config = dict(
    encoder_activation='gelu',
    encoder_mlp_ratio=6,
    encoder_drop_path=0.1,
    decoder_width=128,
    decoder_prefix_bidirectional=False,
    max_steps=13100,
    batch_size=128,
    lr_schedule='poly',
)
Rows from block 5 of the text decoder, named by matrix and row number. Rows with one number belong to one neuron. Each number is 128 + 32 x the weight over its row's rms, rounded and kept within 0 to 255. All counts start at 0.
# fc1: MLP up (decoder.blocks.5.mlp.fc1.weight, 768x128), inputs 0-127
# fc2: MLP down (decoder.blocks.5.mlp.fc2.weight, 128x768, transposed), outputs 0-127
fc1.199 [122 134 144  60 160 169 130 139 116  65 139 140 135 127 175 135 116  70 169  86 142 101 123 110 103 108 134 104  80 116 163 135 153 140 129 102  87  91 147 153 169 176 118 139 107  73 152 119 164 100 114 155 129 162 117 161 107 159  96 101  70  80 112 139  86 187 181 148  61 151 159  84  53 119 203 125 107 145  74  99 168 116 113 106 148 124 135 105 123 108 146 131 115 138 108  86  83 157 129 125 157 149 114 130 180 112 171 130 133  88 172 135 146  70 109 128 133 129  48  72 154 198 111 104  91 151 158 116]
fc1.200 [ 92 142  96 186 135 116 113 106 120 118 122 121 130 159 115 133 154  79 184 104 208 159 177 121  72 176 136  98  93 124  87 160 137 119 134 177 124 132 113 126 144 151 152  72 114 123 128 114 162 164  90 137 135  96  86 106 175 115 133 132 112 109 109 150 127  80 127 189 111 125  69 111 221 145 126 150 122 112  76 109  82 168 178 115 184  92  98 122 127  97 120  54 120 138 161 106 118  80 118 123 140  81 184 164  99  91 155 157 178 111 176 124 153  90 130 129  71 152 120 103 147  78  69  99 143  89 120 105]
fc1.201 [124 142 132 120 125 151 215 112 116  86 119 169 145 115 131 104 145  79 190 144 169 127 157 212  97 155 114 122 135  95 135 151  93 119 164 119  99 152 135  97 123  75 128  95 102 183 134 116 121 119 144 176 124 193 145 116 143 161 124  86  59 111 127  83 122 125  52  85 198 106 139 148 133 127  95 108 158 177  81 133 140 126 121 165  81 112 128 144 154 132  97 145 141 128 120 126  93 141 110 187  97 107 105 130 118 156 120 157 141  52  78 138 139  87  74 161 122 113 128 132  96 125 104 206 187  94  67 110]
fc1.202 [128  87 105 149 155 136 116  42 186 167 146  89 102 136 152 171  99  86 187  75 204 154 143 122 107 149 108  99 133 129 146  81 117 119 171 106 112 140  89 153 135 166 104 116 127 104 112 113 133  88 130  96 167 124 129 109  90  39 106 160 158 107  99 112 114 171 133 157  81  80 125  96 163  94 177 125 172 110 126 131 163 140 115 109 120  99 138 168  90 105 188 151 128 105 105 124 130  84 126  84  85 100 139 152 111 127 142 191 126 130 121 140 143 152 165  86 130 104 165 199  91 163 122 111 141  50 145  64]
fc1.203 [ 87  57 158  91 169 147 145 180 140 101  96 115 131  67 138  89 152  45 132 123 130 116 103  85  91 164 100 190 191 115 114 114 133  90  86 141 162 166  37 153 156 127  83  86 119  87 103 140 149 154 147  91 147 137 122 147 159 107 123 120 188 148 109 118  76 152 105 115 104 117  79 116 130  72  93 142  99 155 132 158 147  86  87  99 187 115  93  84 106  95 144 158 125  97  83 136 115  84 141 124 191 138  97 119 131  99 140 159 117 143 114 160 168 157 130 178 137 149 117  86 176 136 164 126 131 103 163 154]
fc1.204 [125 115 133 121 121 131 209 121 170 134 159 144 173 131 147 160 106  60 153  97 167 134 157 169 155 141 114  85 152 138  99 138  95 118  89 133 136  93  67  94  60 142 117 149 166 166 121 134 163 130 127  72 129  93  99 104 120 138 123  43 183  70 128 162 133 125 146 140 114 156  72 100  92 161 185 106 148 154 130 127 101 123  91 105 103  77  97 123  99 119  77 155 107 150 181 141 117  78 143 100 168  77 136 113 137 149 146  98 113  87 170 154 129  63 114 148  74 118 126 179 191 154 117 102  66 137 116  92]
fc1.205 [ 79 135  91 121 167 120 109 130  93 140 166 111 166  88 156  95 121 132 180  85  93  63  80 158  92 152  91 106  71 118 146 158 138 141 159 190 128 200 126  54 130 171  49  91 169 182 106 163  96 164  81 157  95 120 136 119 120 166 118 122 127 112 116 196 109 168 101  97  86  99  84 169 190 149 128 132  94  98 136 137  95 169  63 117 143 106 123 105 134 136 115  74 147  95 114 118 109 129 121 153 138 128 164 165 123 107 138 153 136 177 161 154 145 161 107  99 122 101 120 135 131  74  90 104 148 126 115  73]
fc1.206 [ 93 146 159 116 105  63 152 185  99 124 137 117 125 160 189 175 108 181  92 195 105 135  92 113  87 111  88 140 196 170 163 119 177 115 151 158  92 124 113  82 128 150 126 172 119  85 104 133 129 122 127  64  50  92 118 152 113  93 142 106  99  88 136  93 104 110 170 140 169 125 136 181 112 145 141 122 143 127 180 106 179 154 179  92  91 184 177 146 116 111 174 131 169 160 128 144 166 100 111 197  91  49 134 137 123 163 128 122 127 140  97 117 161 129 104 145 143 172 107 114 167 165 148 102 121 148 139 110]
fc1.207 [ 62  81 129  93 100 130 119 119 111 106  96 145 159 186 117 145  81 142 119  49 166 164  87 144 145  59 111 159 128 106 148 110 118 170 116 113 153 112 170 151 170  90 153 140 106 159 112 113 105  80 104 143 115  92 139  64 104 139 179 129 101 142 127 116 184 112 141 170 115 166  85  76 219 100 166 107 151 154 158  92  79 185 152 202 181  87  77 114 138 134  86  84 130 103 125  80  88  98 145  99 132 122 134 149 132 144  99  82 113 103 118 136 187 152 146 149  77 156 115 127 112 114 140 123 147 119 112 126]
fc1.208 [110 156 109 143 129  82 145  77 174 114  78  83 136 138 124 123  78 163 154 160 180 148 135  99  96  82 154  88 122 156 173 106 106 159 134 101 175  76 214  88  89 161 138 195 155  99 137 143 111 153 118 145  61 101 107 110 142 121 134 130 139 108 138 135  59 100 110 165 143 148 139 130 127 103 204 118 116 128 143  91 120 109  81 130 171 142 118  81 104 139 137 125 101 175 130 136 136 138 166 148 172 142 146 136 171 150  80  89  58 111 186 122 144 153 112 101  68 181 160 181  89 139 106  84  96 140 120 174]
fc1.209 [170 143 139  97  95 187 128 156 151  98 126 145 126 114 160 101 121 144  67 163 144 143  93 120 124 113 203  95 184 130 120 136 133 127 164 195 177 157 147  89 107 112 109 113 139 131 161 130 153 196  76  77 166  70 104 175 106 153 170 140 144 142 103 122 141 114 166 181 159 117  73  92  91 147  59  91  78 202 127 171 117 108 102 124 134 125  93  92 178 151 126 146  50  98 141 128 138 177 144 127 113 139 140 139 115  98 131  69 144 118 166  98 121 163 118 150 136  78 117  81 170 166 141 166 119  94 129 148]
fc1.210 [133 101 146 131 175 105 132 122 110  40  99 116 144 178 125 120 110 107 123  40 135 135 129 109  92 160 174 158 103 149 168  84 146 139  54 170 146 145  80 152 118  89 168 124  73  86 120  84 128 107 114 170  82 126 119 151 117  79 142 153 130 143 123  82 101  92 151 119  85 151 131 151 180  86 147 101 150 149 132 106 172 149 134 152 104 124 165 127 113 106 121 132  76 137 162 195 169 120 177 157 108 190  97 112 153  93 142 118  65 140 131  73 124 145  89  68 127 147 138  82 107 175 179 176 135 100 115  95]
fc1.211 [ 91 111  71 113  98 182 150 149 139 112 155 112 112 139 135  84  35 128 139  99 104 142 130 135 109 113 123 135 132 125 154 157 141 181  85 148 109 112 132 176  68 162 188 139 122 148 118 123 117 151 101 165  98 141 175 104  98  95  98  92  87  79 118 178 101  99  74 115 176 160 152 129 142 130 165  96 144 125 126  97 164  73 208 115 131 137 128 143 179  65  85 116  72  70 139  81 132 174 140 186 139 174 132 185 134  85 134  99 108  70 137 137 112  93  97 156 143 109 145 102  69 103 141 131 125 132 116 174]
fc2.199 [170 116  85 134 105 121 127 130 152 117 122 155  66 135 127 131 175 136 116 142 132 156 125 170 120  96 103  82 128 149 140 141 174 189 139  71 141 254 139 126 135 104 151 135  95 108  97 138 157 133 137 114 121 107 178  95 199 150 107 174 154  90 127 115 153 130  74 117 140 105 110 154 183 134 127 132 109 113  75 166 119 161 239 138  90 104 121 115 149 125 123  84 109 116 138 193 103 122 104 166 154 108 103 129 156 119 119 183  75 107 104 111 141 206 185 159 163 104 159 140 141  73 109 128 129 153 139 112]
fc2.200 [142 166 110 117  74 106 129 151 107 111  74 130 100 134 108 105 149 128 119 126  96  75 105 170 145 144 133 102 124 123  90 123  89 165 109 102 133 171 183 114 164 117  75 149 206 140 112 152 172 189 163 149 143 127 178 174 152 159 141 106  99 172 181 100  88 218 121 103 183 138 127 109 147 112 109  95 101 155 148  95 118 144 151 133  72 146 133  85 126 150 140 146 113  82 170 121 133 161 191 166 164 175  83 123 131 163 118 115  75 136  85 129 100 184  87  58 137 123 174 101 118 158 125 126 170 122  93 176]
fc2.201 [204 218 144 121 204 144 146  97 127  92 155 120 156 150 136 126  96 133 143 189 114 148 125 127  96 156 171  97 124 134 105 149 205 135 114 131 175 181 111 176 116 133 127 139  85  95 133 135 167 156 128 101 125 114 104 150 133 184  68 119  93 126 112 120 153 195 128 231  76 114 196 102 144  92 170 138 111 117 180 139 148 120 116 121 111 124 106 117 129 193 188  89  99 105 128 159 121 144 159 156  84 134 114 127 134 170 200 178 127 116 146 131 146 155 142 113 142 112 147 150 158  96 142 137  94 136 113 159]
fc2.202 [162 114  84 165  89  89  99 104 148 207 151 136 141  81  73 175 196 165 121 139  87 140  90 173 146 130 199 177  62 165 131 173 146 131 128 120 139 101 170  78 140 147 112 119 137 108 147 153 170 164 147 113 128 155  96 128 165 102 143  71 116 164 123 109 130  90 156  88 140 134 148 135 143  94 132 143 110 125 134 120 156 173 165 113 140 123 102 135 146 134  87 163 132 114 170 110 134  92  71 119 145 142 108 161 185 137 185  66 127  94 130 147 141 153 102 158 141 167 120 181 144 109  54 171 166  44 124 108]
fc2.203 [129  99  91 154 158 121 104 151 117 184 144 174  92 141 160 181 138 110 163  68  78 119 127  98 118 116 144 112 118  90 129 112 127  92 127 196 163  99 203  89 105 117 163 198 173 110 103 153 135 229 146 142 104 103 162  74 103  29 128 130 146 123 173 133  87 147 138 119 140 144 163 114 129 149 188 136 160 179 144 118 134 138 110  73 142 132 139 138 148 118 122 111 179  99 149  66 128 155 108 107 136 127 100 139 188 108 101 146 120 180 147 100 122 143 191 115 154 114  61 129 134 148 126  96 141 124 170 116]
fc2.204 [110 113 130 149 111  87 138  86 138 115 116 151 121 187  97 116 129 141 117 148 163 146  89  86 110 122 152 161  59 142 129 143 170 157 141  98 155 167 140 137  74  99 124 108 135  94  85 184 105 120  98 207 154 132 168  99 181 123 187 173 128  84 139  74 102 158 139 148 159 116 114 150 160  47 109 112 159 142 120  71 159 150 123 142 118 116 127 125  77 190 114 156 158 120  98  57  75 166 144 162  78 118 162  88 157  70 139 144 133 124  69 159 106 148 158 125 204 130 101 108 165 106 126 172 170 124 131 134]
fc2.205 [184 164 135 107  84 150 131 124 137 179 148 126 173 169 148 129 177 178 209 157 158 120 146  74 175 154 112 122 168 123 127 120  91 175 166 130 148  77 129 206 195 131 193 170  95  83 129 143 161  85 151  47 110 153 103  89 117 114  99 129 149 142 128 111 179 138 119 121 191 157 118  58  69 159 162 164  96 162 143 164 132 152 152 176 174 164 147 142 131  83 119 128 150 168 100 126 125 139 102 143 107 114  87 125 152 112 137 163 115 107 113 111 125 101 104 113 123 163  91 112 135 125 110  93 147  95 118 177]
fc2.206 [ 85 130 181 105 128 107 103  97 112 141  87 144 137 110 198 104 135  76 146 125 105 117 128 121 138 133 199 104 131 149  92 107 118 143 118 103 168  85  83 145  98  86 151 110 100 101 120 153 156 144 186 154  57 137  86 140 167 155 137 140 110 149 109 159 133 163 151 169 169 169 123 123 152  67 103 173  67 125  97 132 138 140 156  92  91 128 128 116 153 137 203  96 137 147  69 143  67 127 104 152 115  97 147 130 126 103 119 135 167 109 110 160 191  44 127 124  71  41 170  95 138 100  90 144 149  94 164 113]
fc2.207 [183 110 151 125 174 114 139  92 155 171 136  78  77 139 155 111 128 169 114 150 133  95  80 138 117  99 136  87 148 117 103 146 113 148 118 156 144 127 128 135 125 145 137 135 121 138 151 125 128 163 116 136  57 102 132  62 112  49  96  82 138 174  87 150 134 129  63 163 122  97 115 109 136 173 138 197 180 138 189 161 178  89 106 111  47 168  87  91 144 127 132 159 116 126  87 190  83 108 163 104 153 161 126 152 133 130 119 138  98 159  96  94 135 162 177 110 111 123 144  98 162  63  65  99 114 111  62 153]
fc2.208 [117 133 133 161  81  98 144 162 111 140 124 105  90 121 142 130 158 131 149  52 140  72  94 133  78  89  96  92 103 153  85 158 193 115 132 232 161 161  73 185 115 105 132  76  95 192 149 120 114 122 151 105 116 177 177 189 169 151 137 146 130 162 159 117 141 130 131 174 160  91 140 127 101  99 143 169 192  87 156 133 161 158 125  96 138 150 121  80 104 167 134  93 128 134 114 108 114 129  78 156  95  93 108 162 171 131 188 168 179 147 113 123 128 149 166 148 108 127 123 125 178 103 169 110 159 137 162 102]
fc2.209 [129 118  86 123 129 114 137  98 135 141 124 166  70 130 162  76 124 144  77 126 175  98  92 118 160 160 194 111 134 148 149 139 201  51  89 144 104 158 154  91 162 111 111 113  79 142 164 189 164 132 116 134 106  73 143 111 147 129 104  78 124 156 103 112 169  67 133 124 131  66 181 154 132 150 140 108 173  96 125 125 140 148 124 130 184  80 121 114  61 134  96 100 149 188 164 117 147 120 167  82  61 105 150 112 134  74 101 169 121 119 188 178 164 119  96 123 119 149 143 121  83 133 125 132  75  88 116 160]
fc2.210 [119 120 194 167 156  61 128 172 114 156  53 129 133  76 108 121 144 128  90 154  84 114  81 138 147 143  98 181 179  93 122  99 106 106 134  64 137 149 110 121 149 120 138 108 144  89 127  89 136 128 164 110 140 135 131 151 136 175 101 126  97 181 122 121  81 140 158 169 146 140 113 170  95  98 152 155 157  89 122 198 159  88 158  78  90 110 134 128  82 121 134 192  66 156 171 118 101  98 104 138 144  88 153 155 167 158  92 173 115 132 129 127 122 115 164  86 149 146 111 143 140  31 191 101 121 103  99  81]
fc2.211 [171 127 147 139  90 117 147  64 174 114  61 124 145 127 169 155 125  95 133 157 148 101 117  68 114 118 100 126 166  87 161  59 175 120  58 170  94 160 142 158 107 185 104 117 137 106  91  56 143 128 147 127 169 147  96 169 100 160 135 176 107 167 198 103  68  99 184  96 106 209 107 169 122  66 143 145 153 175 178 136 122 134  96  78 178 149 128 139  89 128 145 155 129 143 158 146 117 146 129  91 107  92 143 158  89 128 123 153 112 159 136 153 134 105  67 131 127 131 115 151 160 108 161 122 129 106 105 120]